A small image autoencoder, trained from scratch.
Model: 6.57M parameters, 48-pixel images, encoder arch preact_resnet, encoder norm groupnorm, encoder depths [3, 4, 6, 3], decoder activation silu, decoder widths [64, 128, 192].
Data: trained on close-ups of made-up surfaces with and without defects, 14.8 epochs.
Rows from block 9 of the encoder of a small image autoencoder, named by matrix and row number. Rows with one number belong to one channel. Each number is 500 + 25 x the weight over its row's rms, rounded and kept within 0 to 999. All counts start at 0. Numbers have three digits each.
After each channel's rows are labels from the 100 images, of 14976, where the channel reaches its highest value: "strongest on" is what is common among them. Only what is clearly more common there than usual is listed. The data: close-ups of made-up surfaces with and without defects. In brackets: how many of the 100.
# convs0: first 3x3 conv (encoder.blocks.9.convs.0.weight, 144x144x3x3, each kernel summed), inputs 72-143
# convs1: second 3x3 conv (encoder.blocks.9.convs.1.weight, 144x144x3x3, transposed, each kernel summed), outputs 72-143

convs0.96:500476490538500493473500525465509497518471499495499511506516486495564478494506486489500499484456487505521495487528506498489539495481533512504539535529485457470536547482504473480564486477519490425534547469505465498529
convs1.96:511503500478536490515446483533532524495522519468474517502474522500479548509493491541493537511568513493508491486486504501536491495504487494490483493486490540493488439499500493509457468537524510564478454526470527502487
strongest on: stone (53); brushed metal (38); dent (35)

convs0.103:518521523443532496507497546550492500506499513480470504481524487481445489542490443475485461498520505532545501496510483525499522472512525489505486499529485495512479485493500504500480546458509496502482464500512505481502
convs1.103:479480483541448526494546453484486498489467500536491491531505489500550496484481493486480514487460503502522524483525586510487518498509523508486505517481472574473530506511443555461483510519510483499464496483528515475502
strongest on: stone (39); woven cloth (29); specks (29)

convs0.125:518506467508507518494484471516508504505443523495507542500500471570541503501519515527460518509548535512484462517533498506485469559503470509508509521537505499489488491488566568478446514540531497481494508464532516516516
convs1.125:475500513531485480494472452520486475497524522506524461506521511462540512498458510479551511499459474512502546505477482501503484445492515503508488494467508485499529513509421487521541481456475515497491515504487482500487
strongest on: bright spot (66); stone (43); dent (32)

convs0.121:537539488489495473497505499523533492525499519514512527517517538498542540521490511511498539531547509509455505463524514514498495531496533527494515534529492495545516516523557581468474512518525497517455495499488509506498
convs1.121:470499510528488518498450442517496489483527526513514486521522496521543468487478497477543488482469503525528553516470472511490492464519488443506479466475523495472502521516437481522511491458468515477509515494501474510487
strongest on: bright spot (63); stone (45)

convs0.92:512507503546484501507511512504512529511491453514490521499547498501528494501508497557540514490490560523467502468483530490511447480504507524457540525523507516498491518516483565441491461555498485480481521476506532516473
convs1.92:487539476488524513508462502512506516495540538474519480514460503506544510499515499497499508508534474507544514535508469514474510500492506485533475511507512486490524520491523423559523511447527524522510512506492509497513
strongest on: dent (74); stone (50); brushed metal (44)

convs0.117:517490537540490509515480511535531517497495503516504510505509512498538513540514511495535483523541517516467506508511478492510495539495502506511476544509439505519468465545527530505474489539500535496512523496488549475500
convs1.117:453540478512498496514492477485491492519519536496526500512507496526521489464485511458511525488434496510532535503490497494469487454485503500503492454458545478501526554504481469500544504443482481496481500496534463507491
strongest on: dent (74); brushed metal (43); stone (42)

convs0.17:504486502449480466510527514477531491478493489461508499507501492479479448513454493516471502468520486484558511470505565564485463490523492475478491472485470469481461465489507490470519512463489512503453487561534522494524
convs1.17:470478481512492483490495501488475462509474491518478498499483512499507516504484485489487478507483516510501491552471384486517540524465522523488525531509517516487554519498503506479501487526474513506505500476500469495484
strongest on: stone (95)

convs0.98:481500514542508497509523478503521481520516468512507504518490503537505492502491540555493518510508515500491480557496520470543495436466491480489535519554496503512519475530466552449534485507527474536452486473482501498547
convs1.98:512525487505498498505437484478492527492516526496472490508510500486560504513514465512533498497501512522543532464508490511459535522521494531504498518482532506484514548469535432543501492478476538494532524535499497538488
strongest on: stone (51); brushed metal (39)

convs0.8:537486516481506482496514480544479504493461484505487509510535514525485527512490505525525508512510509501502511532522393519524477526523502516528488507532513528510535486523457572459502479477483486510508434494513492480497
convs1.8:474524512460508482496527501466515521540489528473472528488461469483501456486482491482467476489512482502482497451451542469482531474479513478455514501476473492462463486452540499500502505524536534529492508532538494475494
strongest on: carpet (37)

convs0.105:495488516523508525488410498513527502499519495515506529520505501506523509531528494542487513515506527504481499483491567477466518506487473486457488526522499500496483448460480538470518435511465541489481470468472494493453
convs1.105:494526489501516487551526486483485521502498530478520486494517527514537517487480518520537508514523508522524520527489461516508470495485537525522492504482505496515520558512540430537524502482519481525504549543518505546525
strongest on: dent (76); brushed metal (54); stone (43)

convs0.31:509460493500500511489528519452475525501487515494474467487489481478537484466487512485492442447447494482485512513463563591497458519508496510494507516501512552472517541526563456526496541508462542444497531431520497482481
convs1.31:500507500500506465501508502555517482495498479501510508515553513500473517532499503499516548518512538521489482523533460463507533505516512545506484493513502476518504467467448601491510478494552488525507480538470490495516
strongest on: stone (49); brushed metal (41); bright spot (31)

convs0.106:515506498501475491511518476473489471510502488504514507522464499515565493523499473481441536511482495500519529494494471488507482530505444497488493508488514462454526496501562540502506522478510455434505524512507462507497
convs1.106:480509479488537499490435461535499546481495489479465507478500515496476545482491504521534482500539508502507481483498512522506507456465529522505515508512470532518508500484445451470505442521510510565476479513468521489505
strongest on: stone (48); crack (29); tiles (28)

convs0.48:471505498477483522483463563461468479496484463493468502539472478463526532513487525490475485503473479487533468484495378481507479502529506469504493483497487538462497467496482510474524468477494484498458494537506455500519
convs1.48:520509490527520448515563522491507515499515514571519537480509514555473471466529480488493500499506534507481499519540572507469555505487486511444515513493519485528482497508493487516475490555493527469530495505509532507492
strongest on: stone (69); brushed metal (28); smear (27)

convs0.136:478497461489488497503524527454507505526503519490523521468489472497450510490513499478503487550478503499510471485501480533467441516527449469506489513451515482508449495476503504528451533516513506528482492471496495482498
convs1.136:503468552480490522503483499544504476466492449532507492549543522498538462509498481511497497464474504503463525513506509501522518487485541548506522487535494514505545473524500521461515468500482488471524488528496468499515
strongest on: bright spot (49); stone (39)

convs0.30:517514488509533519485488502503522511535519490491516487443487501486487529515474533509513459529450512524495485505510520551493520535472481525499424469522500526468485546494540508504521528480518526495523510555482477513511
convs1.30:520484492506500467483534521519489494482497506507516510541530511523470475491511512490514513475523504508515511534525451452516506523521544531517526530469486489508496480502484557505498491516503478504508504450483514471488
strongest on: specks (47); brushed metal (44); hole (35)

convs0.100:493502515539508505509541457481508524500501501503481497487486495507513451495507478498479518502477498550521519541508524500475400498487453522491495523547506529506490476557514532478512497503519487520515487492490518484506
convs1.100:484528471492475476511441478503505510520509519470488494504510525507537516514499515509531493467533524475509497462490484527503563488505491490494505523493513474504507580450489496507478497491472516489484532491507502559508
strongest on: dent (52); brushed metal (51); stone (46)

convs0.24:528495490466489482487493532486475498470472500506489473502488487469483443465504536492488481470508470481492466474487479497452549460521511488512482483487481544489519500488492526507531532501496467500485516538505508477482
convs1.24:520537502517507530527524493529508517525497524489501503461516505499521526521486504513493496525507526516541536502515507480533446514483497492500481481487504488490473490541494479496510512492527498540556481505500507529512
strongest on: stone (78); smear (28)

convs0.143:457523495472520490512528509497485469503574478504496517496491462482457534504506468481504436539484449478479490483465427528498498517492490505476464522494492497489497552504532459546490486504498489520505527532515491481535
convs1.143:505451513490488511487494510521499505488435476507496480516526512505472456481514506499481514469528531546498491507520509481516519531512527502516502490523506512505490437520474569449491502526510481470522464498488495484476
strongest on: stone (53); brushed metal (36)

convs0.129:454449477513445512488532478470522471488466473468487485494489494480517421466462430491470512461469463465481465490492517490517528475514476507493519493512461516485510465489500502462499469518501520496499485477492505503474
convs1.129:518496491482500491482518525503489479496507485558507519508479506513471514502522537467512472500492515487443487509519483507496477542466535512494479489482528501519509498520518523536525513507500457510503508515509466499507
strongest on: stone (76)

convs0.37:514505501477512532487536574515491491526480498523487510507501492492555456509503512514476483536506485499551503508537481517501547472496512486503487491502482546497508483501439488517484483495492441469466479517499473497514
convs1.37:511495506488543479520481473551513495478528521484525483528509507504505512484489496513508509472494495507512486485472436465490499510511503537519518523541509477516530510485553486515504461468517512510529510524488488485467
strongest on: stone (97)

convs0.84:502497501449518492489505508533494502512482474482476524505511492463534452484478503495453473488518487486523496499522430447492458500490519501509502498492481565519491488506436437473487548493482455477482458547543495477494
convs1.84:529483502512488479499466576516485508486529503525483497513534505515463515480495466505564525482472465459518463494498577563507502544514483480504504485491503419501493502541538483526509523512539469535529510543493477526538
strongest on: stone (53); brushed metal (47)

convs0.49:505506490549503501481536494522498497502500502507485489498553488466542439494520512486532488514496483520493484490471494510477538495482516499475519476505475488483509550497504420534490517530477541448490569573485530506495
convs1.49:480510505487481502496509506472520504524488498484496505499469481531439555493482479498481522492505518487516494466511525490525477514497483483501462487492484532496450457511513596479495493486544457541493457466526508480499
strongest on: brushed metal (96); dent (65)

convs0.99:495497471491455485526494442503533477496526479482501485523496508504534508530457494528482509510467466484517488509522523500523523499491499518525500496475481469453518447528512552462522523492495494502517490491483533475489
convs1.99:520533489528528480483458483498467545510495518502443506485477507517531493490521466524518500511520538544522513479470493505451521500484481484470528531521529531495488534477489447519503457492516509522500507519494498541524
strongest on: stone (56); dent (47); brushed metal (39)

convs0.40:499496490446489503496509607471483511477459465486473501504487510478453509469507513481491478486488481500540481486484527566493507488498501490515508510500504480506508487490531514451471561492460486466497473534536491465521
convs1.40:515491508495507490517487464504475505503505500485522504477460490482521482482489487478482519481468489486534501513496398427505510504509503520496489489515510542502532502487470459518521459472501540487475522446516493543487
strongest on: stone (97); smear (27)

convs0.122:509512512465521484509525544466431498481492467460480496497466492474526505486514517495489489505507490488542507481525407388506477528537503504460457501522480533503478512489496465518511448503498486499538482452501531532524
convs1.122:497517496520520483503478499492543481516528515542488510495549509503512521516519500497506508486492505489481529536497548587471501440457496498515500494458503518506519489477454520462478484481474487511458508571491482446496
strongest on: stone (79)

convs0.139:494464490472468488480527513501478479510467491481472483501509475464506439518492482455478512459496461474484502474509586502500434496465513501494479494495469494485473492498494473511529475513523516485539483485490452512481
convs1.139:475494477485507509470485490542502486484478466488516485512462507509455504493500505503502483498526510503467481525488408473472569505545505524521542503496518544533525506491499521495476504501483526500467509521507521528507
strongest on: stone (100); no defect (29); defect: none (29); smear (28)

convs0.29:521521506496530519487494474503492515509525506517532489465484496509490541504494514498482491552470556520481480487503499534537522462504508526526500492467544499487544513479560529518463559512495486500512509562496490566508
convs1.29:515474502496483476494526506501518492475482499495487505561526503525479482508490518516546496461516465515503516515521455482488511552512532536495499528514463502505492527505468534506531476494491499518506526448501496442493
strongest on: specks (40); brushed metal (40); stone (37)

convs0.81:502509495518501500503497524493512491493488500524504536470508505551532479479526471501556502499492522461514510484514520495487459506466494514498509491511494482519482557500471371540533459507484514473480571443492503500551
convs1.81:481464503481522504513476467512510494538493543480511503497512468462471534540511524472432486487496476524494487487486473497518522505522511499505452527501495507483501464511525540429489532500564495507514411574530480498445
strongest on: brushed metal (54); crack (54); stone (41)

convs0.113:484487491448515485469479520465475486496474481512468502500518483471432449501476465474484465468483478480514506497494511478492531491530520485484488491508485543530496509498458460494500498492507447518534479471498473509497
convs1.113:506473495473482489465484516529497472482483493494491465538497529500558503532503558533496534511537526502488493520512470495508480516525491521527516490524493537515463443482509527454521509492553470539493453510446515469488
strongest on: stone (100)

convs0.133:482488488464502525495449521517499481488540494489489519503500472460445531511484477471483509536474493459456488482467445510538516531466487543514449512453544438497502524481542477514454498494490525529516500535510502536534
convs1.133:497478520494488505502547514519505503506464486528479482521506512514486447503531508507514487484503521552483505492516498512481528544508516455471531471555465530490467472534458572482516492531515458473508484487505494443464
strongest on: stone (59); dent (42); brushed metal (33)

convs0.90:496512498520497515510492503462486514509492480473508511501489522500567493477475453542472498502505502491493486532507459503569443513480459513485519539505477481452528483467459523481536510539504515481528539507465535496493
convs1.90:518501499511518465538467484478513526510515515479457495508501496519496518521514513484502502514510523524545521466474513488452553494486510482484493527499544514539486544515574438493487466469526462541463480501521518499518
strongest on: stone (53); brushed metal (39)

convs0.65:515480495522493505465502583496508511530452486474489470464503487506420454463513567482518500501498514512537501525503515472467508457493539501461475479510506492482503511521533478525505510486483510465509497447471473487460
convs1.65:480512477503491489519498490496500485484551478565504537517500499482561525545493442508484494490499472477491511479475498542522533532534486512542535513496497515504505511483476500494493527481512505500512514584513503500538
strongest on: stain (45); brushed metal (44); stone (39)